config = dict(
    model='segmentation model',
    image_size=64,
    crop_scale_min=1,
    num_classes=6,
    encoder_arch='poolformer',
    encoder_conv_stem=False,
    decoder_block='basic',
    optimizer='soap',
    learning_rate=0.0026,
    max_precond_dim=512,
    one_sided=True,
    batch_size=64,
    weight_decay=0.2,
)
Rows from block 4 of the decoder of a small segmentation model, named by matrix and row number. Rows with one number belong to one channel. Each number is 128 + 32 x the weight over its row's rms, rounded and kept within 0 to 255. All counts start at 0.
After each channel's rows are labels from the 100 images, of 14976, where the channel reaches its highest value: "top examples" is what is common among them. Only what is clearly more common there than usual is listed. The data: analogue clock faces. In brackets: how many of the 100, against the usual share in percent.
# convs0: first 3x3 conv (decoder.decb.1.0.convs.0.weight, 96x96x3x3, each kernel summed), inputs 0-95
# convs1: second 3x3 conv (decoder.decb.1.0.convs.1.weight, 96x96x3x3, transposed, each kernel summed), outputs 0-95

convs0.60 [ 99  84 102 150 116 109 104 137 136 145 102 113 121  86 139  93  76  73 147  97  85  93 125 130 108  88 135 119 121  89 103  87  80 159  88 120  92  90 113 106 120 115 115 103  52 112 150 120 113 127 121  99 121 103 124 118 111 105  85  92  98  95 163 123 101 100 173 119 131  94  47  97  98  96 148 101  98  96 143  67  88 131  87 133 102  40 145 215  87 108 118  97  99 145  86 101]
convs1.60 [165 157 129 109 136 122 178 141 133 145 185 212 132 161 158 141 201 191 143 178 115 130 109 143 147 133 131 187 147 102 140 154 140 118 115 168 134 104 167 167 103 104 207 157 129 134 208 138 110  97 100 134 120 139 118 152 221 120 147 108 129 122 109 145 156 136 135 124 105 173  99 152 145 177 173 112 109  88 163 161 101 149 125 136 169 142 114 110 202 118  94 157 134 103 144 170]
top examples: hour 8 (39 vs 8.2); hour: 2 (26 vs 8.3)

convs0.89 [161 111 147 160 145 102 109 133 156  96  50  44 183 116 144 100 159  94 123  94  77 145  92 125 191  57  83 158 106 146 138 109 133  77 152  99 100  90  72  93 118 138 187 120 141 159 190 146  91 134 149 138  74 108 115 115 115 153 138 103 110 120 131 100 112 144 130 151 138  75 110 131  92 111 150 142 160 101 132  86 148  95 113 152 165 113  68 111  76 124 167  73 112 158 133 125]
convs1.89 [132 114 114 132 127 129 116 112 121  98  93 124 100 146 128 141 163 149 124 134 115 116 133 150 145 122 123 170 151 163 118 144 142 163 132 134 139 141 150 110 135 150 125 183 145 121  52   0 148 121 145 134 110 120 107 102 137 131 111  98 133 145 132 106 177  78  60 116 128 113 143 113  97  99 160 126 140  69 203 115 125 255 140 172  98 108  87 123 120 120 133 120 120 121  97 137]
top examples: minute hand past 12 (49 vs 8.1); minutes: 0 to 4 (49 vs 8.1); minute hand past 11 (31 vs 8.2); minutes: 55 to 59 (31 vs 8.2)

convs0.36 [ 93 188  94  74 128 148  95 102  97 156  93 155 104 116 129 181 118 131 161  85 137  75 143 106 196 114 130  96 100 169 146 112 125  88 109 120  85  88 160 137 103 129 127  64  87  89  45  94 122 109  78  98 125  86  75 135 175 114 116 143 108  79  70 154  94 111 104 167 103 156  99 114 106 148  95 135  96 119 145  87 127 118 105 122  81 120 170 128 169 147 167 138  77 119  88 114]
convs1.36 [167 192 112 129 132 142  92  72 133 178  92 123  83 120 113  94 149 152  94 109 159 142 155 105 129 159 137 100 148 173 106 104 104 110 162 176 202 121 135 133 119  93 120 163 128  84 141 161 112 125 154 122 155  86 164 223  75 140 101 137 115  99 130 116 152 101  80  99 129 154 150 168 166 145 150 177 111 112 169 176  86 209  92 138 139 136 143 109 168 138  89 180 110 116 142  78]
top examples: minute hand past 2 (75 vs 8.5); minutes: 10 to 14 (75 vs 8.5); hour 7 (28 vs 8.5)

convs0.31 [123 158 131 107 120 109 136 135 125 148 140 118  55 130 122 103 151 105 119  96 151 131 176 100 102 174 166  85 142 183  84 103 114  82 136  75 105  96 152  87  85 181 130  68 127 130 196 162 150 104 128 147 116 125  59 137 126 173  88 181 161  87 176  62  86 111 164 152 136 148  98  89 123 161  99 157 152 135 141 124 127 148 144 120  95  40 113 170 144  90 101 123 143 124  98 162]
convs1.31 [156 129 143 100 170 126  75 127 161 156 196  79 124  88 127  53  31 126  84 155 123 111 157  95 132 162  79 175 160 167 109  85 106 114 188 150 126 126 192  87 102 189 117 146 107 133 129  88 105 106  94 132 138 182 155 135 124 173 104 131 120 118 115  76  88  81 147 113 158 170 101 103 126 143 102 128 120 121 123 119 148  87 117 139 113 109 148 149 137 159 116  84  81 149 132  77]
top examples: second hand (85 vs 39.6); hour 10 (33 vs 8.5); minutes: 15 to 19 (32 vs 8.5)

convs0.23 [ 98  53 125 148 133 122 127 143 122 182  77 134  96 135 157 110 140 125 147  61  48 105 119 140 133 111 125 115 113 118  96 122 122 112 100  43  64  77  52 147 126 127  82 148  99 115  92 140 101 119 126  99 107  72 116 152 126  80 116  50 141 123 116 141 108 163  95 125 111  99 103 169  88  88 175 115 127  78 118 113  75 148 131  92 148 116 113 139 147  47 151 134 142 109 113 126]
convs1.23 [130 131 178 110 116  96 138 133 176 145 150 182  95 173 109 143 108  95 157 114  48 100 130 137  98 137 124 191  91 102 154 136 138 173  92 163 114  99 169 136 150 111 176 154  98 103 171 130 121 110  79 140  75 133 116 134 186  93  94  67 102 157 198 143 150 172 171 129  71 107 105 112 120 129 115 171 135 168 128 118  90 176 156 123 102 137 119 151 172 115 171  86 118 196 103 157]
top examples: square case (88 vs 29.7)

convs0.68 [126 169 104 149 114 109 135 115 162 101 113  35 105 108  88 111  83 146 152 157 152  83 106 104 129 156  62 110 147 122 126 124 104 111 125 121 126 123  80 100 105  89 138  80 111 128  75 193  64 146 114 119 114 151 112 110 100 117  72 129 145 103 120 145 133  74 118 129  86 102  86 202 127  94  97  99 118  62  56  49 135 173 133 138 163 127 102 120 144 127  93 129  91 144 151 166]
convs1.68 [ 98 139 121 153 171 138  68 153 136  53 124  97  85 115 140 162 108 101 109 189 125 153 143 135 124 149 137 122 188  83 128 127 153 160 169 143 105 127 100  58 134 184  83 128 159 125  58 154 139 133 129 112 149 188 143  73 160 144 125 147 171 112  85 142 147 107  92 117 121 129 178 101 195 106 107 100 138 131 136  80 143 116 146 161 127 120  86 151 203 156 176 124 117 144 120 202]
top examples: minute hand past 7 (55 vs 8.1); minutes: 35 to 39 (55 vs 8.1); minute hand past 8 (37 vs 8.4); minutes: 40 to 44 (37 vs 8.4)

convs0.94 [111 101  46 129 150  80 196  99 128 128 114 110 106 112 143 125 112 150 138  94 104  56 110 157 120 132 175 125  77 102 100 152  56 111  91  93 102  83 144 122  95  99 165 104  84 106 151 148 133 180 121  50  96 121 145 147  70 120  92  77  91  97 171 166  87  94 124 110 131  87  52 116 118 124 109  99 102 167 156 130 112  98 157 162 126 136 128 114 136 101 119 131 140 131 124 188]
convs1.94 [179 104 186 136 101 101 111 111  75 132 187  85 114 153  55  96 109 136 132 119 141  71 118 114 123 134 186 151 160 157 135 115 110  88  85 106 145 135 164 156 127 132 109  81  98 138  91  39 144 143 112 118 145  60 113 103 133 146 116 114 107 112 125 100 114 109  41 112  77 138 162  77 166 147 101 149 157 180 143  85 100 108 143 152 152 116 111 138 111 146 101 143 167  73 185 126]
top examples: second hand (69 vs 39.6); minute hand past 1 (32 vs 8.4); minutes: 5 to 9 (32 vs 8.4); minutes: 30 to 34 (25 vs 8.4)

convs0.28 [ 67 145  97  92 154 110 114  71  91 103 105 131 152 121 103 115 118 110 113  55 156  97  85 120 164 113 115 111 167 111 102 101 117 116 194 129 101  86 123  95  91 115 137 127 108  75 131 162  90 126 118  37  95 155 131  86 120  84 190 131  93  94 168 137 163  82  88  96  80 130 114 107  99 110 126 118 143 108 134 112  89 127 103  74  99 143 112  52 134  86 135 113  91  87  93 172]
convs1.28 [ 43 155  24 139 122 146  89 125 100 152 159 130 123  91 109 119 138 139 116 150 185 111  89 107 120 157 135 112 125  88 127 101 104 175 141 138 145 102 104 107  66 106 167  97 168  95  95 158 116 138  89 164  99 181 186 144 104 103 199 103 125 124 149 152 179 101 134 157 115 171 147  71 146 132 128  90 151 171 161 135 162  71  96 156  73 103 107 143 131 131  91  98 131 154 135 126]
top examples: second hand (92 vs 39.6)

convs0.48 [209 112 110  93 131 165  96 107 128 132 126 114 119 110 106  95 102 134 175  74  98  79 111 124 105 116 143 143  97 161 160 137 136  77  70 101 109  78 132 104  58  96 130  97  78  89 116  84 126 129 111  87 121  87  76 123 142  96  68  80 136 139 108 134  89  85 113 122 113 154 100 132 100  95 127 149  96 182 148 155 202 121 130  98  94 109  57 104 106  67 100 118 137 168 143 155]
convs1.48 [168 142 135 111 189  54 122  88  96 117 199 143 110 112 100 144 170 200 166  76  60 154 141 100 104 138 158  80  94 126 148 121 115 135 113 156 154 159 119 154 100 177 164 145 115 199 163 158 112 134 113 168 119 125 172 144 138 124  91 133 141 116 126 142 124  88 129  98 126 113  79 151 108 108  92 176  90 155 180 128 108 155 172  42 109  86  99 132 173 168 125 125 127 115 120 112]
top examples: second hand (95 vs 39.6)

convs0.77 [136 101 128  93  99 140  73 116  90 164 181 113  68  83  30  71 110 116 154  83 110 133 127  73 120 176  95 121 171 138 123 127  93  85 141 155 108  91 154 166 136 152 161 113  92 136  68 118 132 115 116  90  67 128  54 116 138  91 116  98 115  73 155 141  91 155 140 128  87 105 103  59 102  76 127 110 125 125 174  88 118 116 146 135 123 110 145  80 117 135 125 142 124  95 104 142]
convs1.77 [122 132 153 154 128 126  75 159  91 156 154  88 133 130 121 161 100 182  41  83 108 137 100  87  82 120 115 143 125 153 129 124 118 133 136 194 104 129 155 136 151 100 130 152  89 174 168 223 125 113 174 174 125 112 137 126 148  99  89 142  98 145  69 190 149 145 153  83 164 125  55 157 196 110  78 128 134 137 148 124 125 116 146 108 120 163 111 110 115 162 107  96  87 168 153 169]
top examples: minute hand past 7 (30 vs 8.1); minutes: 35 to 39 (30 vs 8.1); hour 10 (25 vs 8.5)

convs0.56 [ 99 111 114 131 100 117 135 134 125 136 101  96 101 118 138 137  57 137 126 135 141  88  84  99 114  35 134 159 139 143  67 139  95  58 120 137  91 122 118 102 128 106 163 119 152 146 180 250 190 141 116 124 108 125 118 165  68 127 117 164 146 141 110 109 146 131 100 131 153 134 108 129 117 119 159 106 159 117 103  93  67 136 197 117 120  66  96 139  84 117  83 134 103 179 106 123]
convs1.56 [115 130  80 161 147 133  99 129 108 161  66 123 104 116 147 133 116  97  96 133  69 132 111 120  91  95  85 163  66  99 128 108 114 128 146 118  89 134  99  90 137 131  65 118 119 120 209  83 155 129 122 118 101 185 196  79 137 147 154 105  92 140  78 151  51  97 125 160 151  56 115 103  99 140  77 147 166 141  82 129 150 176 172 156  96 151 125  86 104 126 152 153 123 148 142  83]
top examples: minute hand past 4 (75 vs 8.3); minutes: 20 to 24 (75 vs 8.3)

convs0.72 [176  80  83 139 102  88 126 115 107 114  98 116  96 123  58 110  71 132 151 154 139 196 196  95 140 103 134 173 125  97 134 157  60 102 143  92 140  92 149  93  85 139 115  86 116  89 109  57 130  90 144  53  87 173 117 131 125 112 107  91 168 144 175 135 108 158 100  99 131 114 154 173  93 106 129  94  76 117 142 141 119 153  84 125 165  97 105 137 100  92  88 147  98 140 122 106]
convs1.72 [112 115  92 142 114 124 122 153 123 131 131 115 143 127 106 132  52  54 139 161 174 190 176 108 157 190 126 161 109  40 108 153 126 154 148 141 136 114 111 138  98 162 146  90 133 119 195 110 149 118 171 109 193 154  97 168 103 153 112 111 195 120 131 159 104 119  68 123 164  62  86 157 122  81 135 117 168  84 154 163 138 110 122 120  99  86 151 127 108 135  67 124  98 157 118 111]
top examples: minute hand past 1 (47 vs 8.4); minutes: 5 to 9 (47 vs 8.4); hour 3 (32 vs 8.2)

convs0.0 [ 93 128  88 165 106 161 113  98 138 140 117  78 130 119 121 120  74  95 146 102 145  90 172 143  50  88 142 146 157  71  88 165 107 123 133 150 127 117  91  60 122 137 121  97  97  92  93  75  97 139 137 115  65 130  79 158 102  81 116  96 142 133 169 136 167 136 105  83  53 118 132 179 123  93 121 127 122 114  80 128 109 108 119 109 149 112  69 110  92 103 100 142  77 180 101 192]
convs1.0 [121 134 161 144 153 140 118 137 133  86 102 182  75 154 185 128 104 136 152 168 101 103 117 114 167 109 173 177 212 157  85 146 169 133 175 160 198 147 131  95 104 135 126 161 145 113  82  69 118 117 111 102 110 191 145 110 161 129 115  66  90 136 142 133 154 141  88 159  70 138 130 142 122 145  98 159 124 114 145 147 130  92 156 163 116 132  91  92 169 171 167 141 181 114 202 161]
top examples: minute hand past 12 (46 vs 8.1); minutes: 0 to 4 (46 vs 8.1); hour 8 (30 vs 8.2)

convs0.49 [147 122 128 144 166 127 120 125 158 145 124 124 137  90 144 103 135  98 178 109  96 127 175  77 178  98 125 122  89  71 135 116  48 114  72  45  97  79  87  86 136 140 149 117  79 164 123 149 110  88 104 124 153 129  99 173 167 171  88 143 148  79  80 112  97 137  92 157 169 104 131  92 155 159 172  86 160 141 116  92 161 111 149 122 108 134 138 146  86  98  86 138  50 162 137 120]
convs1.49 [ 98  98 116  72 116 106  67  99  84  66 112 167 138 112  80  95 172 168 172  92 135  97  76 120  89 135 184 125 144  92 174 127 104 128 112 149 130 117 128 145 134 150 146  68 106  92 146  83 150 134  92 166 125 150 197 136  99 125 151 122 103 121 165 120 124 135 156 128 131 109 189 128  81 129  88  62 132 147 163 103 131 172 143  90 183  98 140  94 126  57  72 141  95  95 110 112]
top examples: square case (98 vs 29.7)

convs0.53 [169  92 147 105 132 146 150 116 152 150 148  86 103 137  56  60 103 118 114  99 156  83 140 118 137 113 137 131 104 113  83 128  88 104 111 105  98 121  89  59  82 151  83  89  95 111  76 114 100  97 141 131 137 151  80  94 121  86 137 148 120 114 129 103  53 131 124 139 129  78 102 120  93  97 138 114 183  89 123 110 160  64  61 118 109 156  56 116 150  98 155  92 141  59 116 101]
convs1.53 [131 169 158  86 102 126  86 111 143 127  80 139  99 122  77  94  98 188 120 112  93  92 109 138  86 170 119 185 110  94 155  53 113  83 124 120  99 120 107 130 116  90 160 130 108  95 124 144 102  45 165 149 137 153 101 161 150 104 111 108  94 100  98 141 194 145 104 113 103 100 155 125  65 151  88 117 107 160 107 147 111  93  81  19 159 142 101 169 130 140 122 159 121 124 112 132]
top examples: hour 3 (68 vs 8.2)

convs0.65 [109  87  92 103  86 156 117 124 124 147  96  61 115 175 101  91  97 129 147 103 113 116 118  89  72 113 103 102 125  98 137 115  75 141 135 127 120 145  89 162 113  95 157  59 128  83 155  97 115  81  86 149 113  95 101 133  93 115  95 119  90 116 145 147 131 189 162  88 127 113 119  70 148  65  89  63 152 118 128  67  72 118  95 118 139  81 109 155  94 103 173 114 110  91 146  57]
convs1.65 [145 189 183  85  90 126 161  66 154 134 132 174 149 134 126  80 174 147 115 171 121  94 100 115 144 168 158 143 139 113 153 163 101 138 163 173 123 110 117  92 120 158 199 170 238 121 138 115 113  86 129 156 132 170 119 136 163 106 129 167 112 197 148 135  99 178 150 142 127 162 153 151 107 164 113  91  94  91 137 160 135 135 104 115 131 158 114  72 139 107 116 155  79 125  88  80]
top examples: hour 2 (37 vs 8.3); hour 3 (34 vs 8.2)

convs0.5 [176 119 117 111  84 134  97 134  85  90 144 106 170  30 126 159 109 145 162 144 112 120 113 141  92  78 134 118 107 129  85 169 123  77 111 107 136 139 128  86  97 111  93  74 127  90 106 105  94  77 130  87 109 136 118 138 108 132  70  63 124  74 155  93  74 102  86  55 105 163 167 112  90 123 138  78 119 133 161 111  99 110 113 107 121 102  83  62 128 102 102 154  90 131 135 163]
convs1.5 [ 97 118 113 114 100 125 121 154 110 118 108 195  97  86 135  79  92 148 112 191 144 171  72 138 165 153 164  85 164 112  89 109 147  99 121 133 113 125 162 144 149 160 149 183  58 139 164 160 134 139  74  65 135 125  92 104  93 144 122 136  93 143 120 150 122 156 170 112 164 156 113 106 166 106  73 103 209 158 176 184 152 128 105 134 146  89 157  92 130  99  86  91 132  79  91 114]
top examples: hour 7 (33 vs 8.5); minute hand past 11 (30 vs 8.2); minutes: 55 to 59 (30 vs 8.2)

convs0.71 [136 122  95  93 122  77 155 136  84 136 103  65 102  99 107 120  64  67  91 149 149 121 183 123 113  73 104 138 162 120 103 114  80 117  92  54 148 108 100 119 133 126 111 125 108 117 151  93 141  67  89 126 145 133 120 146 144 143 107  92  85  83  76 131 193 115  84 128 118  71  90 122 153 106  82 131  89  78  74 110  82 148  99 130 150 127  86 121  75 174 116 113 171 110 131  92]
convs1.71 [163 134 118 164 163 123 151 105 115 154 134 145 167 118 111 159 146 109 168 127 127 125 144 176 133 134 105 138 194 116 186 114 105 127 115 144 164  63 127 115  85 114 190  88 132  74  92  73 160  82 136 141 135 149 174  93  95 151 129 121 191 129 154 179 171 106 115  96 106 141 137 142  72 113 100 162 126  82 141 100 154  79 115 223 156 115 144  99 108  85 150 158 206 126 145  93]
top examples: minute hand past 6 (90 vs 8.4); minutes: 30 to 34 (90 vs 8.4); hour 10 (25 vs 8.5)

convs0.44 [ 82  86 110  35 131 104 122 148 125 162 116 105 154 100 135  97 112 181 161 109 111 156 126  45 195 119 158  53 101 119 132 174  64 158 125 130 123 102 164 129 132 155 146 143 124 118 112 150 126  84 115  75 121 129 118 125 148 148  68 137 183  85  57 158  92 119 163  60 113 120 103 114  79 106 103 111 129 108 104  95 125 119 132 107 127  92 106  89 137 131 122 156  69 165 122 112]
convs1.44 [102  89  94  87  72 107 123  63  87  86 140  95  98 157  86  96 198 150  49 127 133 117 150  94  81 100 110  95 107 110 141 158 109 152 135 143 129 120 162  94 113 102  89 144 141 101  94  84 143 110 101 126  77 157 124 113  92 100  44 120  87 150 156 154  91 141  65 107 132 163 111  59 111 106 139 118 165 149 146 139 128 139 126 135 153 143 113 144  73  73  87 116 132 124 168 175]
top examples: square case (97 vs 29.7)

convs0.66 [146 110 163 125 117  92 118 142 136 104  49 152 114 142  99 122  94 162 158 158 143 115  95  31 152  96  85 143 138 134 106  95 128  57 175  92 148 100 139 107 107 120 140 144  98 126  96  80 131 115 100 122 109 137  56 156 107 166  68 163  60 129 148  95 115 115 163 118  98 101  90 134 110 160 104 156 159 140  72  64 153 129 113 133 105 126 138  84 145  58 146 120 111  70 105 156]
convs1.66 [124 132 151  96 137 125 156 121 105 161 104 108  85 102 131  75 171 174 149  92  86 108 103  98 118 198 141 175 132 178  82 130  89 142  93 129  98 148  69  74 106 195 149 134 139 144 153 129  97 116 109 149 101 108 152  89 109  91 119 132  80 152 141  80 153 136 140 134 151 138 137 127  97 171 136  76 154 118 209 168  72 158 127 154 120 122 135  97 167 129 159 213 190 145  97 140]
top examples: minute hand past 1 (32 vs 8.4); minutes: 5 to 9 (32 vs 8.4)

convs0.43 [103 146 158 128 150 104 179  70 159 145  67 120  89 142 101 127  78 182 162  85 127 113 142  77  99 139 121  86 163 113  81 118 173  88 117 137 157 169 151 124 141  76 143 107  74  76 165 153 140 159 115 142 116 128  83  84 148 125 153 119 117 127 155 133 141 144 150  98  52 130  81 126 141  82  50  97  81 126 141  91 118 155 116 139 118  90 166 129 149 124 128  86  97 106 103 212]
convs1.43 [123 151  53 160 126 138  88 157 108 125  72  98 108 139 140 178  47 122  83  85 147  99 127 107  76 167 145 157 156 116 126 127  98 126 203 157 109 154 107 103 104 142 117 102 126 104 143 117 115 158 129 131 137 120  92  83 118  75 186 134 143 111  89 114 143  79 121 141  87  60 150  87 170 101 123 114 155 174  48 136 151 115 114 114 145 115  93 105 126 184 175 139 148 195 125 110]
top examples: minute hand past 4 (65 vs 8.3); minutes: 20 to 24 (65 vs 8.3); minute hand past 10 (29 vs 8.4); minutes: 50 to 54 (29 vs 8.4)

convs0.19 [120 171 104 156 127 136 165 104 123  96 100 144 109 116  88 153 103 135 174 153 154 137 112 101 145  94 133 165  90 135  99 120 120 115  82 114 136  48 158  99  86  88 100  80  96 101  60  85 148 109  99 109 110  98  45 170 126 101 149  79 116 205 164 155  81 145 138 148 124 119  96 132 135 111 107 106 155 103 126 134 105 132 129 118 127  85 162  83  87  59 132 112 149 122  79 210]
convs1.19 [161 190 150 141  71  92 174  86 127 123 137  98  65 153  94 133 100 102 158 170 196 162 202 114  83  89 155 140 165 122 113 141 139  88  92 148 116 123 147 142 129 149 166 189 143 108 144  97  89  64 138 152  85 142 116 108 115  96 130 102 115 127 160 115 150 131 144  96 151 151 107 167  91 149  66  91 125 144 114 147 114  93 128  74 127 145 190 159 159 201 154 145 144 114 135  84]
top examples: hour 7 (25 vs 8.5)

convs0.70 [197 118  50 158 106 129 106  71 140 122 147  86 102 113 181  62 121  82 169 136  59 131 101 116 130  74 155 116 112  78 106  71  95  73 112 116 104 120 176  91  89  55 120 117 126  79 115  97 114  85 129 103 110 119 143 101  97 139 126  50 127  92 187 139 102 110 156 104 151 150 116 110 104 107 121  95 129 104 108  92 102 128  84 153  98 120 121 115 107  85 103 123 129 150 125 107]
convs1.70 [ 97 119  68  82 109 120 135  97  99  62 176 173  95 104 100 204 114 200 102 112 137 150 127 123 114 142 117 151 165 108 124 106 134 136 132 175 122 125 102 189 118 147 153 125  74 102 152 151 114 140  75 121 136 105 184 128 129 103 118 121 152 150  77 138  98 130 165 118  95 158 108 165  77 101 112 110  82 162 123 140 109 191  94 137 188  39 134 119 159 160 129 131 115  91  65 130]
top examples: second hand (68 vs 39.6)

convs0.8 [143 106  97  82 149 130 158 130 155 101 107  37 146 173 122 125  99  79 152 126 116  90 101 101  90 187 115 118  85  61  74 109 145 122 156 126 121 133 102 181 110 134 121 100  87 106  41 127 135 109 114 171 157 142 166 141 168 124  76  98 108  99 105 108  48  89 148 124 124  91 108 106  68 104 152  72  92 140 152  74  82 145 106 131 128 125 137 114 142 154 144  94 107  91 112 135]
convs1.8 [136 115 101 134  73 121  82 131 157  98 156 130 110 148 133  96 118 143 181 140 110  99 145 123 101 149 164 121 179  56  89 105 200 116 162 146 129  87 179 210 115 134 118  98 152 132 138  81  52  80 143 135 131 156 125 124  64 125  70 114 135 106 120 108 113 144 156 145  74 168 133 129  97  74 168 136 110 102  90 126  81  85  68 113 143 133 106 147 160 145 151 103  67 120 110  89]
top examples: hour 3 (54 vs 8.2)

convs0.30 [135 157  97  48  93 135 188 129 130 108 129 169 132  50 121 125  97 113  96 122 114 162 174  44 136 164 148  99 140 128  95 109 131  93 155 151  86  78 151 120 134 121  79 103 110 128 134 125 150 131 119  64 132 124 145  91 163 171 115  95  99  67 128  90 107 105  81 129 103  98 108 100 122 162 127 165  86  64  92 134  98 154  90 133 138  76 164 181 145 179 105 178 122 130 132 149]
convs1.30 [144 102 115 114 127 116  82 166 112 176 159 136 119  62 119  77 119 105  65  69 110 158 167  98 159 148 148 155 198 218  70  87  76 136 155 190 139 145 204 150 129 149 130 156 128 120 132 133 106 141 125 143 158 133 198 183 120 146  84 142  96  56 111 122 165  87  88 106 107 113 136 107 130 115 141 142 102 118  98 115 145 112 135 111 106 117  97 128 144 148 106 121 138 177 150 100]
top examples: minute hand past 2 (82 vs 8.5); minutes: 10 to 14 (82 vs 8.5); hour 11 (30 vs 8.2)

convs0.93 [234 158 165  97  91 125 170 153 137 121 141 138 115 123  91  81  99 104 128 159 166 134  64  98 140 133 129  75  96 122  98 116 144  83 122 121 129 103 171 138 137 130  89 112 111 110 148 187 153 119  76 164  97 141 132 167 144 175 109 105 155 112 133 133  41  95 100 158 105 107 195 122 149 141 105 105 105 112 120 206 120 141 115  89 113 186  83 132 124  93 113  84  86 129 113  91]
convs1.93 [142  51 108 125  97 126 107 146 119  83 118 126 131 111 138 124  85 135 159 185 136 109 139  99 101 122 136 107 141 124 124  76 135 136  48 142 113 162 165 110 141 131  75 131  49 116 137  49 136 140  97  81 138 186 142 163  99 170 103 134 103  93 142  96  90 162 125 155  90 168 173  97  84 112 102  78 145 157  85 144 101 136  58 116 106 102 168 155 129  94  94  96 135 122  88  70]
top examples: minute hand past 11 (50 vs 8.2); minutes: 55 to 59 (50 vs 8.2); minute hand past 10 (26 vs 8.4); minutes: 50 to 54 (26 vs 8.4)

convs0.88 [137 157 105 124 155 144 139 127  83  91  60 109  96 171 132 123 107 147 135 159 135  98  81  98 155 144 132 125 150 130 134 157 147  63 134 133 123 119 139 116  80 114 149  99  99  87 146 142 154 179 135 109  91 115  58 160 121 100  60 145 148  73 179 145  96 130 180 111 111 131 133 185 141  82 107 200 120 135 111 137  96 152 145 180 172 201  85  74 163 101 158 144  84 120  93  83]
convs1.88 [134 134 152 138 133 122 148 122 116 136 205 103 122 115 131 173 130 142  54 137 156 108 130 152 162 174 134 162  92  90 109 122 133  61 143 149 112 139  75 140 136 144 128  90 118 108  79 180  78  75 112 119 122 151 121 136 141 137  72 133 150 130  96 120  73  84  75 129  94  92 143 107 216  70 172 129 156 117 134 129  71 140 109 177 161 125  82 126 155 175 141 122 105 137 122 214]
top examples: minute hand past 1 (80 vs 8.4); minutes: 5 to 9 (80 vs 8.4); hour 12 (32 vs 8.4)

convs0.79 [105 118 171 146 175  67 151 112 156 123 139  96 102 167 101  73  82 124 138 105 109  68  98 139 117 123 112 121 137 129 107  46  71  20 168 135 100 122 120 141  82  98  94 121 113 128 129 108 118  98 146 111 122 118 130 118 100 120 124 146 118 107 138 135  92 110 167  77 148 100  97 114  65 114 118 128 137 108 108  96 150  80 118 132  65 163 118 117 100  59 137  88  96 110 157  43]
convs1.79 [150 139  95  97 192 142  88 145 121  81 113  76 114 167  94 165 122  83  89  73  92  94 120  78  91 172 120 154 104 107 138  89  77 124 135 165  93 128 129  86  92  78 123  98 171 126  97 117 117 112 173 137 138 117 119  82 144 108  84 132  78 147  98 120 104 128  60 150  71  75  88 127  88 125 100  99  75 119 126 143 166 178 141 113 156 134  63 183 122 134 164 133 104 106 104 107]
top examples: hour 9 (72 vs 8.3)

convs0.9 [ 52 137 108 133  98 139  89 137 130 167  90 147 128 125 119 127 133 111 167 109  86 119  99  79 134 134  99 128 106 114 103  74  78 107 153 117  70 118 159 174  98 107 193 153  63 153 102 130 125 129  64  65 124 144 104 149 150  86 113  85 153  78  86 136  65  78 123  92 100 146 138  93  80  79 100  79 160 132 105  72 116 108 100 144 135 154 144 111 178 142 153  96  96  97 105 148]
convs1.9 [ 99 173 135 135 119  95 104  83  76 157  89 142 101 169  95 116  87 174  81 119 116 113 116  85  60 139 155 153 160  82 146 126 127  97 128 200 117 128 110 141 119 103 108 127 142 136 139 116 130  82 163 130 122 148 146 149 143 121 112 123  69  97 132 124 156 123  69  96 100  83 159 131 107  97 210  70 120 171 114 170 126  55  85  40 141 125 101 113 156 121  73 140 123 143 160 155]
top examples: hour 7 (61 vs 8.5)

convs0.69 [113  69 101 125 119  87 117 166 125 135 112 126  73  33  59 122  99 106 105 143 173 100 132  69 127 130 122 146 148 137 144 134 148  44  90 139 121  73 173 150 102 105 146  61 113  99 109  96  86 142 123 113  95 126  99 140 150 104 120 152  98 106 187  84 133 116 115 112 104 106  71  82 131 140 137 128 104 123 127  70  96 125 106 148 115 105 137  93 132 119 127 160 139  99  33 169]
convs1.69 [112 137 157 110 143 131 112  99  87 155 115 108  84 117 104 108  94 159 132 137 116 110  68 109 159 104 169 183 171 166  95 100 171 140 123 163 151 148 183 159 107 142 171 164 121  91 128  14 114 104 109 140 158  93 205 127 139 130 128 124  94 118 129  88 144 119 108 131 143 157 174  83 159 184  88 138 132 141 172 129  85  78 141 109  91  85 145 126 140 177 125 180 151  62 127 151]
top examples: minute hand past 7 (48 vs 8.1); minutes: 35 to 39 (48 vs 8.1)

convs0.45 [144  87 121 159 118 113 123 154  85 106  86 114 176 108 119 150  93 178 128 148 142 154 110 121 122  78 114 135 118  79 130  70 132 117 148 131 132 167 163 185 102 137 100  52 131 101 190 102 169  98 201 152 144 102 151 153  88 123 146 132  86 170 145 142 187  97 168 127 118 130 107  80  65  76 160 106 125  81 152 109  57  73 108  76  94 105 122 117 143 143 116  91  91 130 112 116]
convs1.45 [127 148  71 168  92 203  74 110 136 109 128 107 101  84  91  95 101 170  94 121  82 117 115  86  99 119 144 122 127 128  78 120 141 137 198 166 108 123 137 117 100 155  78  97  96 100 103  95 138  77 121  80 128 128 108 114 103  81 148  38 114  98 161  57  82 100 130 121  65 107 110 103 110 117  86 109  87 122 132 106 134 205 108 132  92 123 129 134 149 134 123 131 109 116  71 125]
top examples: minute hand past 10 (38 vs 8.4); minutes: 50 to 54 (38 vs 8.4)

convs0.1 [116 112 128 107 108 135  84 136 141 193 109 131  71 109  97  74 132  94 151 137  67 141 133 113 144 127 149 130 108 101 130  97  75 107 124 117 113 110  71 155 129  42 107 115  92 122 145 127 120 112 163 181  69 141 136 126 112 112  99 134  80  41 181 114  90  96  75  97 123  96 101 113 100 156 136  98  81 130 122 182 101  89  91 122 177 110 104  83  96 114  95 133 203 122  96 139]
convs1.1 [132 121 113 146 123  84  94  91 127  70 140 166 104 112  72  91 156  61 159 120 106  69 130  80 126  70 165 193 135  94  82  95 104 142 148 136 144  76  98 155 124  49 139  91  57 115 136 129 150 121 119 136 125 120 137 105 141 119  83  54  84 109 205  98 125 102 105 120 113 124 117  93  87 113 108 138 116 170 124  98 157 187 102 133 162 167  84 131 123 102 107 123 151 124 109 143]
top examples: minute hand past 12 (41 vs 8.1); minutes: 0 to 4 (41 vs 8.1); minute hand past 6 (39 vs 8.4); minutes: 30 to 34 (39 vs 8.4)